config.yaml
dataset: "synthesised imitations of 52 everyday sounds, one a clip"
input: "mfcc"
depths: [8]
kernel_size: 5
widths: [384]
init: "torch_default"
shampoo_beta: 0.99
precondition_frequency: 50
max_precond_dim: 1536
merge_dims: true
batch_size: 384
lr_schedule: "wsd_sqrt"
decay_fraction: 0.3
Rows from block 4, named by matrix and row number. Each number is 128 + 32 x the weight over its row's rms, rounded and kept within 0 to 255. All counts start at 0. After the name is the row's rms in percent of the matrix's.
# mid00: scale 1 width-5 conv, dilation 3 (model.blocks.4.mid.0.0.weight, 96x96x5), inputs 0-15, a 5 kernel for each
mid00.9 107 [158 138 123 184 158 122 108 101 123 139  90 207 174 157 177 115 103 113 145 145 140 133  90 116 106  86 160 126 106  86 115  53  82 143  78 119 145 140 127 105  78  81 143  86  98 121 142 166 120 144  44 134  72  70 128 156 140 125 146 155 125  62 100 143  53  65 117 176 113 126  92 142  77 109  96 134 155  92 146 158]
mid00.10 102 [190 112 148 173 177 102 163 121 127  70 137 109 147 124  96 128 107 117 143  77 167 129 146 170 148 118 115 176 119 145 130 112 168 135 145 164 171 217 147 130 117 117 146 120 154  92 128 154 165 122 133 124  97 108  68  73 124 132 139 161 106  94  91 102 114 138 150 111 129 207 169 108 107 161 121 101 132 123 162 104]
mid00.11 099 [149 165 147 165 159 139 128  74  98 101 191 156 123 165 102 147 150 105 138 146 173 153 169 142 100 120 103 163 145 152 171  60 123 108  94 107  99 133 102 137 127 174 107 145 117  69 121 132 169  99  75 104  83 154 173  93 127 113 114  72 139 161  88 133 138 232 141 133 130 128 130 173 185 138 160  96 128 150 133 123]
mid00.12 102 [104 120 141 144 176 102 163 114 119 100 137 139 107 141 158 118 161 134 124 100 174 108 137 149 176  80 130 117 122  86 163 143 165 125 185 189 165 102 177 124 241 145  81 171 153  93 119 131 183 137 166  96 146 151 143 132  64 147  85 128 145 147 117 153 118  96 135  75 140 130 111 128 147 216 165 103 115  74 105 131]
mid00.13 101 [180 129  96 114 106 185  98 137  98 109 144 107 150 167  80 114 161 171 144 216 130  80  97  91  97 145 122 174 135 132 139 131 153 117 161 140  89  87 111  91  81 128 148 104 113  77 126 131  72 164  80 152 135 136 177 121 158 107 107 105 153 130 122  80 160 140 125 118 141 135  92 109 123 101  93  98 106 113  96 115]
mid00.14 101 [136 149 124 151 129  92 161 185  61 143 149 114  90 159 114 115 208 168 163 171 100  90 138 151  91 187 138  87 129 143 178 116 149 156 174 146 111 101  92 111  81  70 174 117 150  68 103 142 132 107 168  99 152 109 158  96 147 102 158 108  94 121 124 102  84 118  74  60  98 162  77 147 103 144 136 153  96 150 138 150]
mid00.15 102 [132 112 115 108 130 164 130 137 117  76 153 159 150 147 164 143 150 142 121  84 146 152 203 146 125 103 180 121 124 137 146 162 168 138 107 165 150 165  87 115  63  93 159 141 131 176  83  78 128 130 156 135 156 115 151 120 112 157 148 123 123 120 190 112 152 101 178  99 143 174 102 110 157 176  54 113 104 120 123  58]
mid00.16 102 [ 88 140 109  92  93 140  87 115 171 147  79 176 208 147 134 134 100  93 143 146 114 159 183 181 113 151 154 115 119 136 149 134 131 160  92 162 129 135 144 112  60  79 190 167 140 134 101 142 137 104 140 150 137 143 161 156  80 118 105 132 136 155 116 118 135 158 118 119 132 171 161 119 127 128 185  90  97 132  93 111]
mid00.17 103 [ 83 138 126 143 108 166 112 139 116 125 159  97 115  81  53 156 118 139 159 103 128 137 124 149 125  99 138 134 144 181  71 171 164 122 121 219 151 120 112 166 126 120 157  84 176 213 133  96 124 180 127 138 156 122 100 102  96 145 161 142 133 138 143 150 139  68 121  72 176  64 144 144 109 147 152 154 140 111 121  65]
mid00.18 101 [136 162 118 124 132  97 143 155 147  67 176 155 120 122 105 121 179  60  97 109 107 109  93 164 137 126 193 128  69 164 144  72 111  97  97 131 115 113 155 102 120 118 139 149 145  25  94 114  98 126 101 120  88 119 122  90 154 156 127 130 158 100  72  96 127 100  87 105 165 176 211 187 168  93 134 168 115 135 139 126]
mid00.19 100 [183 126 140 118  90 100 142 119 132 151 154  90  95 162 130 135 131 146 192 135  94 177 136 142 134 132 123 125 128 112 106 143 112 140 130  41 111  95 152 105 134  94  80 137 123 115 106 113 108 100 137 115 142 110  88 194 101 114 111 133 131 116 147 112  93 140 118  80 167  89  92  94 133 117 120 208  97 141 104 110]
mid00.20 098 [159 215  62 159 172 135 106 115 129 154 101 104 189 128 135  65 163 136 151 108 135 104 140 132 114 152 124 158 134 135 143 160 134 122 156 112  86 120 146 140  67 118 153 101 132 124 141 108 195 183 132 130 141 155 186 180 122 129 140 136 119  98 109 161 202 114 150 122 115  65 131 181 114 129  97 111 128 111 159  80]
mid00.21 088 [130 149 178 103 135 107  98 155 116 103 100 122 178 169  20  97 207 135 128 184 124 136 133 100  77 129 139 113 139 133 110 156 163 113  78 171 140 119 120  94  58  76 171  96 135 124 117  95 153 161  86 131 101 118  72 197 144 116 169 162 138 105 122 109 112 126 132  74 120 126 151  84 200 114 155 122 115  86 109  85]
mid00.22 103 [132 127 180 135  94 113 134 100 124  97 159  50 143  73  96 126 136 125 136 113  58 131 131 158 165  74 119 146 100 133 117 119  80 160 117 109 130 168 115 107 104 190 170  94 193 227 130 108 175 137 100 111 142 111 108 111 101 144 183 101  84 122 157  67  89 153 135 108  86 138 138 154 112 134 126 158 162 103 131  78]
mid00.23 102 [108 127 135 139 130 164 112 112 102 142 109 140 135 136  71 190 101 146 144 128  71  94  78 166 181 120 107 115 154 137  66 134 123 131 119  51 140 130 137 118  52 162 149  92 121  98 113  84 122  68 137 156  84 165 172  96 120 144 164 141 203 168 180 188 123 167  96  67 115 128 103 133 135 133 155 161 161  61 131 145]
mid00.24 102 [191 168  87 152 166  90 158 122 136  65  75 115 145  71  89 129  98 127 132 126 178 100 144 121 118 139 115 159 121 117 171 126 102  91 106  85 145 121 197 125 179  82 116  73  79 180 166 119  92 146 104 112 126  86 136 134 127  75 134 134 161 119 163 180 173 144  46 115 114  65 120 141 152 119 119 186 142 114  67  75]
mid00.25 099 [173  91 148 101 162 145 142 138 136 124 157 107 125 112 156  92 149 209 159 157 123 119 104  78 159 190 138 132 131 172 111 107 132 126 132  93 137  82 138  69 104 112 136 149  83  95 147 118 153 160 142 141 120 163 139 123 132 158 172  96  78 140 106 109  84  82 111 103  94  66 119 143 126 132 103 137 200 105 159 148]
mid00.26 093 [151 122 147  98 128 168 116 105 124 210 184 121 162 115  62 167 110 124 117 127 114  53 182 153 185 131 127 172 195  97 142 133 110 123 115 140 114 125 129  92  60 144 116 169 168 141 150 185 122 143 158  93 122 125 173  78 103  79 105 111 156 110 132 106  56 102 100 126 101 146 177  88 159 129 139 106 167 127 123 137]
mid00.27 111 [138 139  86 146 130 131 150 170  80 102  81 111 169 122 185 152  97 129 110 143 109 190 143 138  66 131 114  61 127 104 124 119 118 123 147 119  97 118 141 102 142  96  97 139 106 146 114 117 132  85 172 101  98 123 135 134  83 132 123 100 115 144 130 117  75  89 122 108 133 123 119 139 106 163 110 124  99 144 127 180]
mid00.28 101 [ 93 111 138 142 117 119 157 153 118 120 169 221 245 116 106 158 138 111 132 101 128 133 170 141  95 125 129 153 143 146 101  94 124 110 104 155 109  95  91 140  67  63 118 108 164 145 154 102 140 150 124  94 105 149 141 170 127 128 155 117 135 168 133 152 149 132  96  96 141 148 122 146  72 121 137 118  58 110  71 146]
mid00.29 098 [146  86  98  99 142 165 145 124 125 118 115 119 150 147 112 210 123 127 145 201 156  97 119 108 146 158 171 149 136 161 116 120 146 114  74  53  95 126  98  68  85 134 126 184 195 144  96 125 123  98 112 119 126 124 137 184 110 121 103  89 180 125  83 142 125  29 105  91 104  61  55 163 112 124 113 122 132  96 122 146]
mid00.30 109 [117 125 230 165 183 107  68 116 129  87 102 100 115  67 175 129 123 127 100 101 116 157 121 123 104 132 140 149 124  60 101 131 114 129 114 156 130 116 115  70 140 148 136 137  70  81 113 110 108 111 141  95 141 130 176 158 114 133 151  55 177 139 114 105 164  91 129 126 131 143 142  97 130 127 113 125 173  86 124 145]
mid00.31 095 [ 89 116 127 162 102  97 112 142 113 142 172 161  84 188 135 162 118 131 117 122 159 149 170 126 108 118 171  86  90 136 106 110 180 155 103 175  69 151 130 102 146  52 106  93  98  93  79 159 121 108 158 134 120  63 132 107 145  94  76 101 147 106 154 109 146 148 142  99 127 136  74  38 166 146  52 126 185 162 120 100]
mid00.32 097 [198 131 114 120 156 121 186 128 141 167 138  97  98 122  99 178  80 156  87 148 112  78  94 128 122  90 169 127 164 109 119 140 155  91 160 101 114 143 113 114  81  99 149 112 103 103 129 149 157 119 121 123  98 106 126 131  97 119 142 135 147 176 152  84  93 147 146  80 171 188 104 111 150 140  53 149 130  68  85 105]
mid00.33 102 [143 165 115  84 149 114 132 142 111 157 115 113 147 168 134 169 130 174 121 179 118 138 196 127  77 127  92 100 144 162 134 112 177 153 164 107 114 118 116 161 126 135 133 133 100 132 123 104 145 141 123  94 105 126 155  98 133 118 186  87 102 196 151 128 133 107  85  94 118 112 118 135 108 137  99  78 149  94 160 134]
mid00.34 107 [150 138 140 130 119 118 102 114 114  78 109 120  82 149  95 134 119  95 170 170 120 166 117 183 108 138  71 133 151 149 155  87 141  64 125 146 135 138  80 175 136 114 195  46 185 145 150 112  97 119 106 153 138 145 133  45 126 111 113 185 104 165 146 159  96  57  87  90 142  91  83 100 138 156 137 158  94 107 161 122]
mid00.35 099 [173 138 128 150 140 106 156  75  85 134 100  80 119 115 184  73 147 125  95 108 139 130 138 137 115  60 140 177 129 134 157 156  68 171 151 158  82 172 142 105 124 114 175  51  47  96  56  99 142 137 100 146 110 116 170 100 165 105 171  98 164 160 162 146 133  25  92 127 110  64 121 150 104 128 124 136 159 147 115 100]
mid00.36 101 [ 97 176  63 130 174 132  99  89 121 111 147 128  97 133 157 114  77 109  93 156 105 104 195 153 151 114 129 130  69 129  93  88 142 111 193 225 111 106  94 129  76 179 188 129 161  78 130 130 148 155 147 125 129  92 125  95 111  87 100 140 158 112 109 111  97  90  85 154 166  66 138 170 122 179  76  93 142  63 137 133]
mid00.37 097 [ 90 155 133 174 141  95 107  96 131 126 129  96 145 122 105 145 140 112 114 146 126 107 118 122 101 177 122 144 123 182 128 138 127 113 125 103 138 156  72 106 162 157  61 164 121 126 153 145 141 148 179 102  96 130  76 126 112 126  77 116 107 120 110 122 194 122  86 133 114  43  93  96 157 104  69 153 112 167  82 103]
mid00.38 094 [114 112 120 150 125 119 171 129 166 174 132 201 187  92  86  93 160 147 104 152 105 109 108 104 136 147 129 153 126 172 116 163 117 159 108 159  91 103 137 102  92 109 144  96 136  76  74 162 125  89 111  95 116  80 123  57 111 131 119  95 113 127 115 137  74 111  89 109 116 101 157 153 172 132  82 133 128 161 131 116]
mid00.39 095 [174 118 121 132 143 147 112 143 114 100  76 115 131 163 152 144 133 165 120 138  79 137 109  96 105 143 140 179 179 147  70 143 153 123  91  99 144 141  97 196 151 109 156 148 138 215 155 143 148 102 119 121  90 141  81  82 135 157 119 147 152 135 165 116 145 145 144 156 180 108 105 113 158  69  99 201 109 142  86 131]
mid00.40 102 [103  88 141 111 134 122 115  82 122 170 182 102  79   0 134 128 147  82 136 126  92 130 122 154 168 106 120 135 121 231  57 144 101 148 138 179 120 108 147 175 112 122 138 101 110 140 121  79 166 150 130 118 131 135 119 141 110  48 103 148 123  69 102 137 125 135 127 143 137  96 110 177 158  86  90 159 157 102 135 104]
mid00.41 103 [188 127 100 100 137 112 171 110  96  68 156 103 158  79 125 117 191 127  83 145 128 171 137 113 182 162  64 104 122 147  75 130 123 130 183 125 109 191 109  78 107 139 134 126  98 162  96 134  89 136 135 137 150 129 123 136 156 143 176 142 147 103  70 102  95  92  92 142  53 126 145 139 168 139 128 101 150 150 122 148]
mid00.42 099 [168 139 144 145  94 124 122  64  92 144 134 156 114 151 132  95 118 118 115 129 128 124 101 114 164 140 162 107 145 110 117 149 119 114 128 138 132  98 127 115 152 125 129 130 116 181 163 145 114 122 150  98  90 130 178 150 133  58 131  69 160 114 100 123 177 145 125 169  65 141  89 105 148  86  98 116 136 139  68 132]
mid00.43 102 [160  76 126 123 129 136 144 134 136  97 148 163  94 154  77 187 121 154 116 131 158  94 169  70  82 150 112 159 142 118  97  93 121 132 145  87  89 117 125 111  97  93  72  99 154 182  95  92 146 146 121  93 130 114 110 139 124 124 144 169  90 111  45 124  76 121 131 151 172 169 149 127 128 143  97 107 128 161 122  86]
mid00.44 102 [ 81 114 121 140 121  66 170 131 140 179  91  69 119 123 164 149 140 107 115  84 205 187  95 146 158 115 183 138 123 102  83 128 156 134 149 118 165 154 139  87 148 103 127 105 174 220 146 152 107 149 143 116 141 102  98 124 146  93 105  87  66 131  84  99  84 146 121 156 148 110 136 146  78 168  91  86 126 186 165 119]
mid00.45 097 [123  96 134 121 134 121 117 105 120 144 119 104 144 128 169 110 122  88 165  75 119 123  49  58 135 176 158 133 106 107  87 136 146 147 130 167 134 131 182 101 113  93 129 131 141 193 129 121 132  95 162 149 136 146 105  32 140  76  88 123 102  80 121 120 222 156 102 119 106 159 192 156 171 180 162  88 133 135 129 121]
mid00.46 097 [ 75 102  77 127 102  78  97 138 145 131 166 107 101 131 114 174 178 114  72 126 116 104 139 114 151 111 113 141 119 136 121 122 172 109  84 147  82 134 111 104 197 125 104 134  72 111 110 110 144  79  51 120  74  95  93 123  93 153 116 144 148  97 131 105  84 139 145 112 157 111 131 169 110 178 169 107 106 128 115 130]
mid00.47 096 [ 76 149  83 172 145  63 131  62  80 175 118 132 162 161 114 118 151 167 134 131 141  75 110  93 100 161 135  85 121 134 123 176 167 154 159  80 171 131 104 122  70 101 124 187 107 134 126 119 164 151 177  89 156 146 108 108 114  69 118 131  97  77 132 134 134 108 115 115 108 146 152 129 147 188  95 189 176 115 150 185]
mid00.48 102 [144 128 183 162  62 132  82  88 154 190 116 102  98 108  94 116 165 110 183 143 143 149 120 197 198  56 104 138 141 180 110 119 112 164  88 116 142 107 123 167  94 137 152  85 123 153 161  74 108 140 121 139 103 140 103 130 110  91 101 159 131 107 106 142 154 136 123 137 139 137 117 100 124 121 109  57 122 133 125 157]
mid00.49 096 [167 160 154 175 137 119 176 138 123 111 121 149 118 132 104 189 167 142 121 100 155 159 129 178 166 203 135  79 168 220  87 145 113  95 164 130  68  88 137  91 150 154 135 108  61 101  89 178 136 105  75 116 114 121  75 187 171 137 118 140 207  93  69 110 152  95 123 144  76  98 143 146 121 174 182 132 151  96 128  58]
mid00.50 100 [220 122 153 112 130 128 118 123 128 131 108 172 129 123 147 140 123 186 164  64 128 111 118 174 120 145  99 166  95 129 163 131  91 148 131  94 118 135 161 254  99  89 129 142 149 166 146 151 190  93 103  77 114 123 105 110 103  92 148 134 142 169 132 122 119 220 154 139 110 104 145 107 146  81 100 183 119  96 133 134]
mid00.51 100 [ 87 115 107  67  98 138 131 137 113 112 105  81 122 189 227 168 159 137 186 183  77 211 104  88  80  98 153 130 112 106 163 111 107 131  57  47  95 138 114 108  87 101 114 107  98 128 124  97  83 166 118 106 123 143 136 145 121 143  99 173  61  94  61 111 183 133 144 103 100 130 175 102 122  99 119 122 181 103 128 104]
mid00.52 094 [100 144  94 152 153 193 145 120 125  64 184  77 179 132 153 158 115  90  96  84 133  97  86 110 133 121 127  84 159  91 100 124 100 156 169 251  81 109 160 117  94 103 122 122 134 137 146 116 144  96 172 120 125 126 131 132 138 148 172  63 138 135 141 103 117 101 148 128 147 206 153 158 125 163 169 138 126 138 153 187]
mid00.53 104 [160 131  95 173 183 164 125 152  98  71 171  80 126 105 118 158 163 161 127 173 112 120 106 122 136  53 146 129 114 127  73  77  75  81 100  22 145 168  90 125  79 161 115 147 117 125  67 172 168  94 125 119 104 153 100 129  76 145 128  80 117 149 143  99  71 156 121  65 120 187 110 105 129 123 105 188 130 171 105 127]
mid00.54 095 [175 155 124  90 137 118 140 120 127 102 108 142 150 141 105 138 164 145  92 143 186  87 129  43 193  86  97 139 132 114 159 148  79 143 185 120 123 105 132  99 154 104  84 145 168  89 165 193 144 177 132 115 112 100 110 174 118 143 117 114 120 127  70  96 146 111  79  72 106 173 194 110 106 150 131 101 146 131 124 198]
mid00.55 103 [179  94 129  92 121 159 101 115 120 153 191  73 168 106 113 162 118 124 105  98 134 101 215 178 142 123 146 139 117 160 169  70 127 151 149 120 119  98 109 133  64 230 148 170 138  97 126 129 115 128 124  65 111 112  73 111  65 102 116 128 134 130 110 120 132 105  94  93  96 106 107 145 114 133 153 160 145 112 156 130]
mid00.56 100 [200 143  91  98 102 106 122 122 106 140 139 150 151 117 188 149 166 128 152 208 136 157 133 203 165  89 121 152 123 140 115  99 126 161 128 173 163 156 172 206 143 103 119 118  86 101 126  67  69 138 108  94  77 140 121 123 121 128  97 106 210 124  87 162 125 119 183  73 111 102 101 170 198 108 160 124 159  74 106 140]
mid00.57 103 [130 168 120 113 158  88 131 161 104 131 148  48 104 144 110 113 169 151 139  48  73 154 114 110 163 151 184 160 126 125 152 152 136 123 144 119 118 146 158  67 133 146 211 142 117 110 115 131 120 195 147 129 124 144 158  44 189 136 157  82 163 147 118 105 144 121 130 118 119 220 169 158  89  81  75 182  99 127  76 199]
mid00.58 096 [105 123  63 124 137 178 144 100 160 165 122  90 133 108 106 169 147 178 137 112 115  99 135 110 142 103 117  93 143 119  63  95  83  96 102 128 127 120 109 111 162 102 100 166 111  78 189 122  85 113  97 132 159 150  79 101 171  58  99 150  84 112 139 126  66 118 104  70 138 112  82 118 127 129 126 116 142 114 107  81]
mid00.59 100 [163 126 140 142 107 197 170 143 142 172 138 111 166 132  61 105 173 170  96  96 149 129 107  91 166 157 107 174 147 115 136 129 156 119  82 117 115 138 195 222 144 121 119  93 138 163  88  91 102 127 127 135 156 130  90 119 140 132 124 128 103 122 103 127 127  75 129 158 101  86 103 134 146 100 142 120 149 127 159 186]
mid00.60 098 [112 129  98 151 165 177 163 150  96  66 111 134 142 161 180 116 137  88 136 105 204 140 209 128  75 131 130 116 101  82 133 111 131 100 145 150 140 137 161 113 117  81 111 125 134 111  90 138 135 193 107 134 129 140  81 111 128 118 139 105 117 143 117  72 143 129  92 161 125 148 129 109  68 115 103 151 135 164 172  45]
mid00.61 101 [145 160 139 118 127 128 130 122 121  92 158 125 167 188 145 119  85 109 202 138 159 151 145 117 111 115 110 152 127  57 117 120 132  92 129 142  87  72 135  86  86 127 165 138  80 179 142 118 176 134 125 135 156 138 139 158 105  95 155 152 119 130 101 135 144 122  89 139 127 122 138 104  50 105 126 121 108 113 189  68]
mid00.62 103 [ 98 116  99 109 112 173 120 115 127 120 123  78 173 156 139 161  43 107 111 176  72 107 117 116 107 108 129 110  97 104 151 101 108 110  88 123 115 174 147 121  58 123 124 117 124 108 121 119 109 149 162  78 146 154 125 101 137 161 112 121  95 131 160 114 102  89  83 156 111 153 104 145 132  81 114  98  60 113 168 171]
mid00.63 103 [ 88 135 130 164 149 164 144 146 114 155 107  87 152 141 113 141  98 122 150 172  93  84  81 124  65 119 138 135 155 127 144 179 122 157 123  99 140  96 114 172 116 147 145 140 104  81 143 140 154 158 167  72 173 153 155 125 154  93 125 149  66 122 134 115  95  75 151 116 135  88 148 131 149 122 155 131 147 113 158 162]
mid00.64 105 [164 164 144 142 124 144 116 113  94  83 110 122 194 131 137  90 116 120 137 120 151 137 153 101 194 153 124  99 150 173 104 129 138 174 157 117 127  98 136 115 181 125 121 130  89 142 123 136 143  66 163 141 145 166 201 102 109 171 147 110 117 147 190 104 142  85 170 106 108 114 162 112  93 142 181 113  85 142  65 134]
mid00.65 105 [159 153 102 103 116 187 141 123 108 172  64 111 152 131 156 136 166 159 151 137  84 169 125 136 125 155  98 111 117 171  93  92 177 122 191 181 120 125 102 208  39 150 178  64 131 141 104 101 114 136 163 122 127 143 115  63 112 119 146 110 105 124  73 155 137 168  89 188 168 116  81 137 113 143 150 210 199  86 139 115]
mid00.66 100 [142 151 129 122 149 123 182 134 134  90 157 136 111  90 139 158 196 156 104 104 163 122 109  94 157 112 114 116 100 168 156 143  99 103 146  98  75 157 129 177 121 177  60  87 150 183  99  83 107 123 164 148 160 120 148 131 135 154 110  63 140 126 122 133 187  58 115 125 122 153 112 137 131 131  67 121 120 189  93 161]
mid00.67 096 [104 214 198 174 139 139 138 180 106 143  96 132 111  95 117 127 106 148 141 142 107 145 134 112 170 150 121 128 122 122 108 120 176 105 147 134 118 101  96  98 129 121 117 102 115 128 163 121 135 114 131 163 133 105 116 102 155  83 154 113 140 125 149 147  84 147 111 200 165 130 139 172 110 140 108 112 153 170 189 189]
mid00.68 099 [155 126 136 154 128 141 108 103 133 122 107  89 165  72 145  92  82 140  75  98 130 100 115 146 151 171 109 134 155  90 109 123 122  80 173 170 155  97 138  78 180 119 125 105 152 157 118 158 152 174  66  83  88 118 118 106  37 123 113 141  89 124  76  60 141 122 160 124 144 130  61 131 126 105  94 149 132 114 139 245]
mid00.69 095 [133 134 102 117 163 151 146 135 124 143 126  93  91  96 108 130 158 109  85 118 155 119 123  90 109 157 104 153 188 106 113 125 152  89  99 145 111  92 150 157 118 114  92  86  90 152 145 124 197  93  83 105 101  93 127 168 115  97 131 112 110  83  62  83 102 142  94 136  66 139 167 130 119 148 178 159  98 182 108 135]
mid00.70 101 [238 117 144 155 113  95 155  97 195  85 154 121 141 103 194 149 111 132  95 167 102 151 129 175  79 135 171 120 180 172 194  87 136 159 105 170 156 104 119 165 120 138 186 136 158 119 148 119 108  83 107 182 113 141  95 205 170 126  90 128 104 129 120 140 152 191 167 128 173 114 177 126 135 135 112 138 147 170 103 150]
mid00.71 102 [ 94 164 108 159 141 149 165 132 134 111 144 166 118 140 135  98 107 171 116 101 169 153 152 135  90 247 151  98 148 114 121 105 132  88 104 114 144 126 150  98 127 103 129 111 176 107 134 116 141 128 105 132 156 148 142  82 152 109 134 116  88 112 115 123  86 134 132 121 129  91 108 108 123 188 148  94 116 118  90 135]
mid00.72 104 [ 99 132 120 134  91 102 149 165  92 104 117 115 228  93  70  95 115  97 143 167 111 189 218 139 149  83 119 106  87 165 123  98 137 129 177  74 135 129 155 108 154 110  49 190 126 111  91 124  77 155  95 122 106 137 148  78 122 162 110 144  99  95 117 130  93  88 158 101 128 157 201 128 111 112  79 113 135  94 125 183]
mid00.73 093 [162 134 122 118  77 139 115  95 141 140 185 172 147 109 147 143 102 133 119 109 122  86 153  73 134 119 144 137 149 161  62 123 156 123 116 172 155 110 156 157  94 134  82  78 138 162 171 103 108 121  89 133 100 117 140  75 162 136 135 165 142 129 154 135  93 101  93 134  90 130 115 152 157 128 123 125 188 113 181 145]
mid00.74 101 [100 113 125 169  96 212 165 188 112 141 133 136 110 164 119 142 117 143 154 141  78  67 167 118 101 107 107 130 145 128 195 148 149 186 147 134 142 146 183 154 119 130 113  62 121 144 113  89  92 115  99 125 122 132  79 117 123 153 163 162 136 148 124 118 200 132  48  81  96 134 146  98 114 121 138 153 107  93 147 121]
mid00.75 103 [ 73 161 141 114  96 163 105  74 123 174 149 124 119 201  71  52 122 133 104 102 145 134 114 113  86 170 107 109 115 107 117 147 101 182 156  80 124 118 152 149  87 130 125 106 163  94 128  79 120 147 169 174 166 140 182  77 197  94 143  54 126 127 130 124 119 190 101 105 124 162 125 108 179 100  65 172  96 171 148 191]
mid00.76 102 [154 139 110  95  89 104 116 138  93 176 152 166 126 140 113 125 109 108 158 138 123 128  44 101 172 123 124 150 159 106 126 163 162 111 156 172 179 153 100 100 146  80 154 186 130 113 111  94 153 126 141 136 144 156 153 163 153 116 127 143 116 165 125 119 119 151 121 131 110 101 141 123 144  66 129 100 102 182 126 143]
mid00.77 100 [128  82 128 102 170 164 128 102 138  74  76  81 135 107 124 121 110 120  99 109 137 158 113 162 205 144 113 148 116 101  97 152 144 167 164  78 112 119 134 148  99 114 114 124 191 156 156 124 173  61  79 144 140 105 122 145 101 123 100 108 150 132 112 136 174 124  76  93 107 164 127  93 122 136 149  72 145 144 170  80]
mid00.78 097 [163 132  95  89 145 154 124 148 110  95  64  93 141  90 130 101 153 102 120 114 118 104 118 153 125 135  98  95  97 100 126 151 119 151 170 160 121 153 166 159 113  71 107  88 100  94 111 116 149 118 103 125 145 132 121  38 154 185  83 121 150 157 159 108  72 153  93 100 130 172 109  78 121 166  90 141 100 154 169 170]
mid00.79 101 [115 133 139 109 126  63 124 147 155 149 114 112 110 102 149 116 135 107 142  72  79  59 138 167 163  63 121 142  97 153 117 171 111 159 142 109 128 147  69 129 105 150  82 133 196 116  78 110 101 105 167 106 144 138 135 230 128 152 121 184 144 141 133 129  60 113 128 141 113 195 192 142  99 146 145  80 172 116 191 117]
mid00.80 103 [127 134  92 113  92 124  97 123 125 103 131 119 133 117  94 111 166 152  78 153  74  97 132 141 144 109 135 132 125 154 162 109 153 198  90 141 133  68 111 142 149 175  69 143 156 101  18  74 141  85  77 191 111 136 141 127 177 152 185 149 174 116 149 159 159 129 135 102 136 119 168 117 178 110  62 128 121 166  97 179]
mid00.81 099 [166 128 110  99 172  87 118 141  73 154  90 127 152 107  90 151 119 131 112 131 100  88 148 136 151 101 133 103 138 188 185 151 129 128  95 130 182 203 118 136 127 154  61 151 231 182 168  90 109 136 134  97 117 160 120 117  95  92  51 109 131 109  64 158 133  80 135 163 124  80 166 107 111 125 154  99 148 147 127 142]
mid00.82 098 [107  96 118 148 124 112 204 122 110 112 165 133 142 189 161  64  95 105 124 110 150  86 102 163 121 106 159 143 118 176 129 135 112 146 120  27 141 176 144 108 158 141  77 108 134 121 137  96  63 124 115 127 137 108 126 158 149 113 125 124 119  99 119 132 196 122 176 190 156 133  76 117 166 134 151 127 108 120  70 123]
mid00.83 107 [ 76  96 117 119 178 108  86 105 119 164 163 163 195 150 163  64 116 139 124 106 107 181 189 109 188 109 103 123 148 196 189 134  97 128 103 160 142  97 122  99 100 107  89  56 164 127 138 133 137  75 132 131 146 119 150 136 128 102 186 152 162 154 111 106  59  82 112 128 125 161 188 144  82 166 121 158 182 101 104 137]
mid00.84 098 [127 133 132 104 142 127  90  78 170 123 140  97 107  93  91 115  70  79  71 113 109 164  80 130 131 141 153 154 112  81 159 110  92 141 143 147 113 133 104  94 167 133 112  25 139 121 151 195 151  72 181 137  81 101  84 160  85 142 149 106 148 123 120 171  93 155 124 194 126 101  81  99 111  77 157  73 120 162 127  51]
mid00.85 095 [120 176 122 150 114 167 168 113 137  93 176 155 123 127  99 197 109  97 132 190  94  95  76 109 119 129 147 159 108 133 142 132 113 143 166 100  79 190 203  62 112 110  88 120  42 162 153 111 176 160 140 161 126 140 118 170 117 169 148 110 207  77 149 129 158 100 102 148  79  86 124 161 150 124  96  78 140 147 142 167]
mid00.86 101 [143 126 117 107  62 148 146 123 104 108 117  89 130 141 112 140 167 123 163 125 176 162 124 130 151 111  98 135 113 122 123 166 160 124 110 103 155 175 255 129 127  77 112 103 145 113 130 135 121 102 115  84  98 130 154 132 128 174 120 162 110 129 189 120 133 203 155 164 112 121  97 149 161  67 180 113 198 174 120 139]
mid00.87 099 [113 140  85 141 132 142 124 100 140 126 178 153 178 138 131  74  98 156  82  97  81 125 131 141  92 138 163 145 154 147 178 167 156 110 144  35  73 108 152  69 104 125 155  55 132 139 130 108 170 124 171  84 143 106 127  90 144 100 134 107 144 137 129 181 156 131 100 127 166 136 132  65 148 148 192 127 128 171 123 107]
mid00.88 102 [127 138 161 159 183 179  93 172 131 140 121 137 140 103  39 138  73 125 124  95 134 165  91 113 143 155 101 138 162 106 179 142 111 146 108 145 109  99 132 170 112 149 132 120 124 160 133 148 122 135 161 171 110 129 115 158 117 153 103 152 122 164 143 147 159 111 141 141 117 186 146  82 128 109 122 163 134 145 105 132]
mid00.89 103 [120 148  87 137 137 121  90 125 157  83 142  53  76  95  91 156  98 155  66 106 128 167  99 117 116 118 140 153 112 130 118 116 173 122 130 175 102 110 138 114 101  76 170 119 151  98  69 139 107 139 130 103  84 106 151  79 156 142 172  99  75 118 130 125 106 121  77 131 114 118  96 134 125  89 117 123 159 111 154 119]
mid00.90 103 [109 137 104 128 128 177 158 108 151 130  78 123 143  61  84  95 131 110  76  75 142 212 118 190 118  41 156 144 168 119  62 148 103 108 158 170 130 134 128 173 102 108  96 159 128 121 144 107 148 177 145 103 126 147 106 153 156 150 160 122 131 130 161 127 136  66  86 154 141 138 158 165 135  78 168 117 109  93 166 122]
mid00.91 093 [113 126 135 133  95 148 130 129  94 120  65  71 109 164 104 113 109  76 114 128 181 176  98  92 139 153 144  58  99  97 128 155 146  89 101 175 184 109 145 156 162 108  86 170 110 137  93  76 100 102 122 141 131 143 124  75 128 165 156  90 135 151 123 185 139  88 143  65 129  94 105 143 141 132 120 133 153 152 112  90]
mid00.92 099 [137 157  92 139  69 125 143  83  97 131 134 132 118 140  81  85 132  84  99 150 129 148  94 136 124 109 157 178 123 146 203 118 156 107 139 123 140 116 116 137  93 114 111  96 150 117 139 121 143 150 172  81 154 128 144  85 125 130 128 149 134 178  96 168 105 131 171  76  63 142 221 102 159 112 161 113 119 117 123 164]
mid00.93 094 [138  91  79 148 125 116  93 128 123 108  91 114  94 110 147 181 118 128 110 187  99 162 187  83  75  80  95  82  88 163  82 141 139  84  83  82 106 114 122  68 161 154 118 125  64 118 122 117  61 153 121 155 147 149 112  96 107 115 113 155 118  84 100 129 151 124 162  71  91 208  99 124 185  82 149 159 108 130 155 120]